config = dict(
    train_examples=26041,
    input='mfcc',
    tokenizer='word',
    encoder_depths=[4, 4, 4],
    encoder_kernel_size=11,
    encoder_widths=[192, 240, 288],
    text_encoder_layers=6,
    text_encoder_inner_norm=False,
    optimizer='soap',
    one_sided=False,
    adamw_weight_decay_other_params=0.05,
)
Rows from block 7 of the audio encoder of a small contrastive audio-text model, named by matrix and row number. Rows with one number belong to one channel. Each number is 128 + 24 x the weight over its row's rms, rounded and kept within 0 to 255. All counts start at 0. Numbers have three digits each.
After each channel's rows are labels from the 100 clips, of 14976, where the channel reaches its highest value: "strongest on" is what is common among them. Only what is clearly more common there than usual is listed. The data: Morse code for random letters and digits, with fading, noise and interfering tones. In brackets: how many of the 100.
# convs0: first width-11 conv (encoder.blocks.7.convs.0.weight, 240x240x11, each kernel summed), inputs 0-119
# convs1: second width-11 conv (encoder.blocks.7.convs.1.weight, 240x240x11, transposed, each kernel summed), outputs 0-119

convs0.22:102139141183119148108123243147141112058113096116122108121167145143107137161152119106108099114108135130113132120133069172112136100121113109124111143139151135100110127119099122145168142144111149134129156124130110126090134156098140136118160112169155128079111127122125191120094082103124134109120155115112135166110171120131138120142123099163089103134123174120146124
convs1.22:141138128102119141133081118134145085160157108161121094133132129125102116119114165102099113105144163116144114115117147127147142164076100102120149140118129146168133097145161120108136129120146135153132133166127135118113101134142090108114096149142111123124124144158161154132119174112166096170073136142096125159116143155159159098151136142140139152117117164088069121
strongest on: rumble (43); reverberation (42)

convs0.182:120145092131134168107116225144171126146123125085105162101122132097089156125118140136121108097127123138106102137111125146141171122089090152152127135159109152150148109157182113111121114123154143118139126100108131128123101110129123073126125128105180144150151104145156122115113140127095110158163179137138149103089140122114144110120111132118075205112116131133154125
convs1.182:142073111119143143135148126151179138168115133117168110107129105114109118105134103099090125113096131121096118123117107140064101104159151143120097134153089152162148121120069095140112140146180109133132104086153140091130145109146119078140126174154130125108132130104170106168114100148140137094138107161139127141125133107082121086139181134140119125128139120127103164
strongest on: rumble (70); muffled (low-pass) (36)

convs0.168:114148138133117083173128111107153123141121133119127113105110128124157100112120138100178155104076114129123115138132148128131138155097115111071090123156176132109114152080173111112107130189107112110114146139108114114150079141113135122079143154115126113138100091114145127187147136153144102129146164188142173101179109138157166117116170138133149113118128094148102114
convs1.168:104131117148093095142118099130150138166129131134122127123125126152103106114111100149139163134142151146123160167081138106123159104123182119128136156124148120129126114154101115126116125140167117154129141113135144159107123124120176124124144074140091117142168117165127111179158134130129151126122129137143122123153144162126125089146136134155135136123129104158202099
strongest on: speed: fast (63); the character "f" (33)

convs0.195:173131144149124099140136166118131131068164158125137115144072134108149114142130114137151154112117085175136107166108109116115173109163121113150136174099101171076101125136106137119131094100151183126151111157134128135132130127133096147137136140159131130121120097179119137145119131141152161127158136147163126116107111124171150138129101111146124147091094140142116130
convs1.195:176173134157145153127134154099096084120131142101102133139115154137086116128161111141123141117091155157140102099124095156124127132090116143137133057144163126114143122107151132121127167112139148105079142160149095163138075128103094144144165111103067130100117177154141129141126122130143125137141128108137133141074126140146133108165118129156091087158131144157141134
strongest on: speed: fast (99); tone: low (67); the character "x" (32)

convs0.135:119153163140091103144130156134145135119135076094148138145181155176164103104102131138079096074129089149105152107107114128139122141119116135150127154156118123126104149152100150112150102110141115112110114161108175125128099138093149173103118148136143102141112154136123099114124090150137138087131108152126104127159137136130143139157156152135157101135108135144121123
convs1.135:150146154131088152139124127123119148130108109125167178118146117151161109113104159138141101122166135124125104111129144114122095128132093133130164097104104131110134139131172111117130143125120151125097089117144156133121114189144141108100169140099078122150149087112119113135109126154124105109135148122109122143092167165157123149081083099159141113111121151157150120
strongest on: speed: medium (75); the character "s" (46)

convs0.48:114128143091151134096141218107126139098131103123124149127081112123125126122136116173114137107178150086172126114141146129133118158134145149136138146131143117114150098138133155096125086109077111129150148155114141153123151143186124119157145147121153151113123132123127127104121122080135141092119160125153070119120155148095129142146156118165102047130164107131161161
convs1.48:143100109141153101116132112137142148142152128170138133115121153150148148087139110122123159121138105154135120116129119121117135121167156116138159171139110150072140097127165147136137136119167132117086120103145158121119108140121051115104170123120084111164107101154114096112124114140108125109177077146099146131138115123142094112121118124116146178141109096130147125
strongest on: rumble (79)

convs0.95:159163128167101118149123067113104083120141150109135106121086130114127133132156136135116158129157153135110164114117119122135135135108119127155125142129177116150156109065115142120116160084124131160135153149116158121095104160129137129051132111145161124170117157133117144143113112145076115128104082102124132152150099145134111120124111145126117097131132151163094104
convs1.95:104172140088111111135130056167096146164093130097121113144103152146176112091162130128134132087124153070119127096125142144133114099088117139150103121119127129120108104128148127121122130139135132127123142076070169124104110109178097129075137080139115125094164105130162152097137133111136125136129131156152107128097127125134130172109111129098124127152117074168116121
strongest on: rumble (40)

convs0.44:174115110091139046165126068114130125118124162139142103156130127127145118095132160155143104146158114134173103113097157162140117132172142111081118154102177175148122130106101135098199125114134150137122119133120141110121154133133137128124138137149168171135099132097109151152138122146139132155067141146136116109134124173169135090140121137119106133121098103104121120
convs1.44:123139151116112085088110112120114151120100136119093142121114095144095115105114134142165108126119138130124097159140144141147142164103112087099186128140208128126155153138132094122129100124123108114134075181119075138117104187129103141109182149134096112169125123096169130127121181115153126146164105116127136164115148152118143119137115169117140106107152161107103103
strongest on: speed: fast (89); the character "1" (39); reverberation (34); the character "2" (29)

convs0.3:060106107116081167137134178125125068102102120139140124084118131128108103100129137137111072085169131105129102143150147133140144164137125142098114147137162135115155093103081140112101189106080139161137130112097118144155108113057091123119110114141117134171082186126136178122140150111105135142139151162109136149124105156166130109087123146140124121122137115129117146
convs1.3:110106127174144143123140108140146115107122127106095153121118128140149119139177119141145144145117169138106177148105125136093136075091144156144093162145132105105151167145174129110140158129146152117156077125125127132111176140088080143124119129131156123145127094135160108130135126142151106111067118141111124114170145127131164168146127200097114103109153153120113170
strongest on: rumble (40)

convs0.108:087087111121116136115162067149152108093107091152117123078115125126145105127116103115075081135127111159140124137094154110130133148110145115105125064119120123124118111126159158109124136122100135138103109137158094157161094152129135140132123148153093136157102139113166099146161128110102076094157183095119138133165146124127111125102145114173115132129133085109159140
convs1.108:143116161156118113126184118128136146163177142111136122131134090143128117102151157105138141138101085095116164141134128119162109113169123104121133104138151116138118128149072096129122138108117112125156119147096098075126110175092210122093103167108109117154133130132086118140138131115146106153111130096142129139147115114156115122101081176094147142086113109092094132
strongest on: speed: medium (68); the character "x" (43); the character "b" (32)

convs0.88:124122127093160155113122142128165094132131147091126116137099119077181140119150119082085145154092124110116151090123166129107124126106131088161126137141112141083156163087095123094154099131119094127104165144111095106136152115151143131133113116088169141134092141129151121104180118102086109112101105094136134140133085091108159080154120142107122127146118135154144118
convs1.88:087160131123110202152116133137174132103146118107138158137121089144129093108116124116086133106137079128142155093111143108137120116108121115169149142107086151089137155147107096117118141142125123081127101134151143133122123132118162096144092125145127133132125113136139152136124132116074170132151125146154145132103134114155149116145124167103139146106124123132090152
strongest on: speed: fast (73); the character "4" (40)

convs0.7:096104109139132146107149148127157147132115045112114124105131139138082145118124152176141151123155084149150132143137083133121194149155112082093160149156125104142164109110164118109113115122104174099128135158115127112071089129120161113079114128110147124110107131148096114128102101102107120104170096105159096132097080133098099123165117129079092171124117072137126142
convs1.7:162135142129130124123095136109160140129123110094139147115125134127116165141126111147146127123120136120120156127118094142149125127111144123090124170132173148160112085102091146146136130134147161149119126123114149124114118150113081143126131145170113123158109149169100148118168118156179121146208129112125098114139143131116131120101133127076099108126155162159131156
strongest on: reverberation (97); speed: fast (72)

convs0.27:099135118133089116133137134126152142142127076123082177149157162120120164184156165111159135116150141177114116063124099135136116145103128110090151138174107127115148168126168115115126125124154116114115185115182134129146159120162106125117155108094127085095144106146126127109078111150141118110126132115124085125128102138134135129163089117092145167141151095127113119
convs1.27:138112125155140129083109124084139184144103116104127132154163119131171098108159111127133105151133117179102070114132154135112156141149107113123113132148132134102094141164110106135073129146130098174095078130105129122183160072153132116138165091108155109137123139151156119159127124142115140111115111080110097158139153124111108104151103154131168125101121125155152134
strongest on: rumble (42); reverberation (41)

convs0.145:133118121120135181136137083101124099116139126140095148109113077108130080134156115088109189112168104139123097143086133118170136132095111157148159073145124122102178132113112134092129143136076113113113123129126121137126112057120152157158137115159138156110159144142119078114117146115149137130146148136113095119090101133071089137142126128085119116124144154107106139
convs1.145:130117066141127119131152147136168120159112113131114115165086143157143192088114108178100127134147125149110123122135168106121109088137128167133101110140086111097112134101130109109157094149145192120174137098131141131120062153105151081116099153111143111123122138122120124113108112152150120128134189191097147136106159084136111105102150121131118088088106110168112111
strongest on: rumble (42); reverberation (36)

convs0.87:127111084128110095118159097150150091146123129200198141111142150135123119073096095134145157133131090115141115093129124109128080112107118135114086157165157137115146104082152116164137138092152078119134115104130123159151204111125119151126133115154144111111139114093119107122185122121114137105134146105151112134177102122132131134097080128151138142091137098120084137
convs1.87:108134140117155123149121150090143129140082115112089108167141110100102139132118115103111118140125134112104150138140119098116112116138122114101152117133144123158151169089090090159098142097102141089165156124125146135124093150154202125172110176109125163106112166102172116109146101122101127106069114159132116119102123108102134143153130162135125122132106141103099091
strongest on: speed: medium (62)

convs0.38:108117126138088111112125060118141152094112153118109127140112137146133136128124119152151124109132146135104153112111090142142141104116154159108161141145126142126138134147171106154148136135124144138146092137127148134150157123125193096187115140157073159178124145093140122119163117130090103083113112112117128107142133098119125156169109064138182175109162130086133128
convs1.38:155135115091120115095147161130152121104123114100138112140126130147115108131105089107118098132135105143156154100125048118136159144108130122102136164119147174122144161154144143121155112162137134151168121137114128143114147140099155149151127148047113091147103088103129112090133157141125088139119118174134106142112169159152150151116212157131149051132149146096106118
strongest on: the character "l" (30)

convs0.128:086137163117152101145095109129094157126126100088119083124121147092120106143134120126099164131152131130097100105109113104138163121157120115132183162131113088173144130118139115117145093134123153156145140137149128101139081142107125197113135120075146104127110090134103153104120153125127069086158141121158146120125105075086133155148115131188113142158112095133122107
convs1.128:124155150100172108098115141139169106103143121100181146133099109102133158118126109103123113112142080085131114120176096146136173125066111149098114149136168103141121135090143163136137104119168145102113111150125145133117118108141150145126106114128151154133139076130151141104132160116173164109157131095149110166138128134142108093136079113125124088184105133123111157
strongest on: reverberation (66); the character "e" (47); first character: e (26)

convs0.89:120137078129181139074180101105129166122170105132091104131130103153145124131149128074091094116133187183113120107111129111096128132106109141153145079189159131106110092119073144111077127150123153106088146163095100141122128120101128158143144122120121127124113105085139157114092123123145126131144111109119110163112105082116160082134110113144181095155150126113161159
convs1.89:123146095131159152134109130107101114119120136119102165150143146143155101136126065122115142095159070107147104160143168114127105174114147145168161171096146137096117112132149149115125161169134129122170104142118117130136141116143158122127140117096120128087116092155140134115106142124091158159109172141126167113116111138149134134161135143100107145128127136054146095
strongest on: reverberation (71); the character "7" (34)

convs0.24:162140137099133140120143119145122122152075213096153150113135132113163107173113132140085133137111197120110102128104130101137172125148122136150125129122128151087125121107132092139158108116109073084111125116150133108148116159104104132106123141136144161119162129143147123162111126099096110103100118121066134113135124133101114214124114136157172129123149115146143131
convs1.24:087134133139112149151144145125118099149099142148153111133101132108130139133124114164171133148124075115134153124102142131133121143149127154148167084106149127169126125115092150157141154134131128127163103137161095134122146149137098116142152091145110166143141111136135146170119117123136141144148123197148150120160145120176117152138123120152051108134117111133077134
strongest on: speed: fast (100); mains hum (44)

convs0.13:154133149137212099104134199145113126099131178133097106104101096139199116107107129138124115146092116122159140125073158129147102163131123096147128140141143131072139135142130114166105130121099099107121145106161113131093091109140091152146103134091129128107131149119116126124122133131169111132125145130174123125104121145187162138100149146102114128161130149158105148
convs1.13:107138133116154101145134130122134104134121120143119127124121127119186135153115134112113136109104117070119124161132167146154117109148163127127164090127163137119147179111101072143130152119122144093134087117121130107132130122124114143127143153157137126122115087148154143162111171114119125153116108140182137147093135132181123137127122178110092138129085134084126152
strongest on: reverberation (43)

convs0.67:126132123140070144083105096096132146108101075135087144096109153125144112130150161080095137123147153170108134143120138076146112174135128138141079111138079122107094128162146115156138105108122150145109126081151126117154090108116122095115118133115142116148135173128132142104068142121097121121135136085110111151141122113125136134124153136153120159195136157109142134
convs1.67:120127118101118163101142087111118168110127106109173099134096146140149124145112123149157083120112125130113178116123167147104142138145128125102119186139130125155132088156131133117119157129150099133153182146146174141100091121140106117122149111130148159113128116184073116149123114131158121131163172115121094118172126127161145106119170147136147077139136116063135113
strongest on: speed: medium (72); mains hum (41)

convs0.143:094094158138070092101130079141131120162152141127108140128158156155144111158167115105170059149086116117160139138081117142134114118088131101160149135089102126135131135123126131126157149111157151102142123151131116150149130105094140107137124124142103130106142155109107082164126135123129102142142118085101112088104135153103135104127154103126164108146156164104173155
convs1.143:121130118095115085114110171103081117144155125152111124145131144141148143133155111145165152122133148142127113114134125163135155176173150141139098118103122139152126109128144174127155151136151145148144110132126088197136183146141163165137107124164120135138120150101142113099115139074149142146108117092132142091142120159129155123127177088101142133099119126115080132
strongest on: reverberation (77); the character "6" (30)

convs0.106:112106136133132140125101074108138114119121095141113133132131119123162114101125127115122103127132116124133107134111112137147126130101097159144132083160085116143081127168109150105115089108120128135133118150162140152118097097101112085142137093166080108129112150107162119160148141166114094091125119104117180141143105117154157142079143137140128114172132130154075113
convs1.106:114134140143123130093120148121077122098150149132171116125178104154163133089125145147132090108131144112110158134119162155114166143139140125130161127196122148133170109153132127105148128096111157159149116144130120112121099135134174126149147152109109146144132159125075127140145139145164121102101109114137130146157105131133116115158086100162187138140189120105152101
strongest on: speed: fast (75)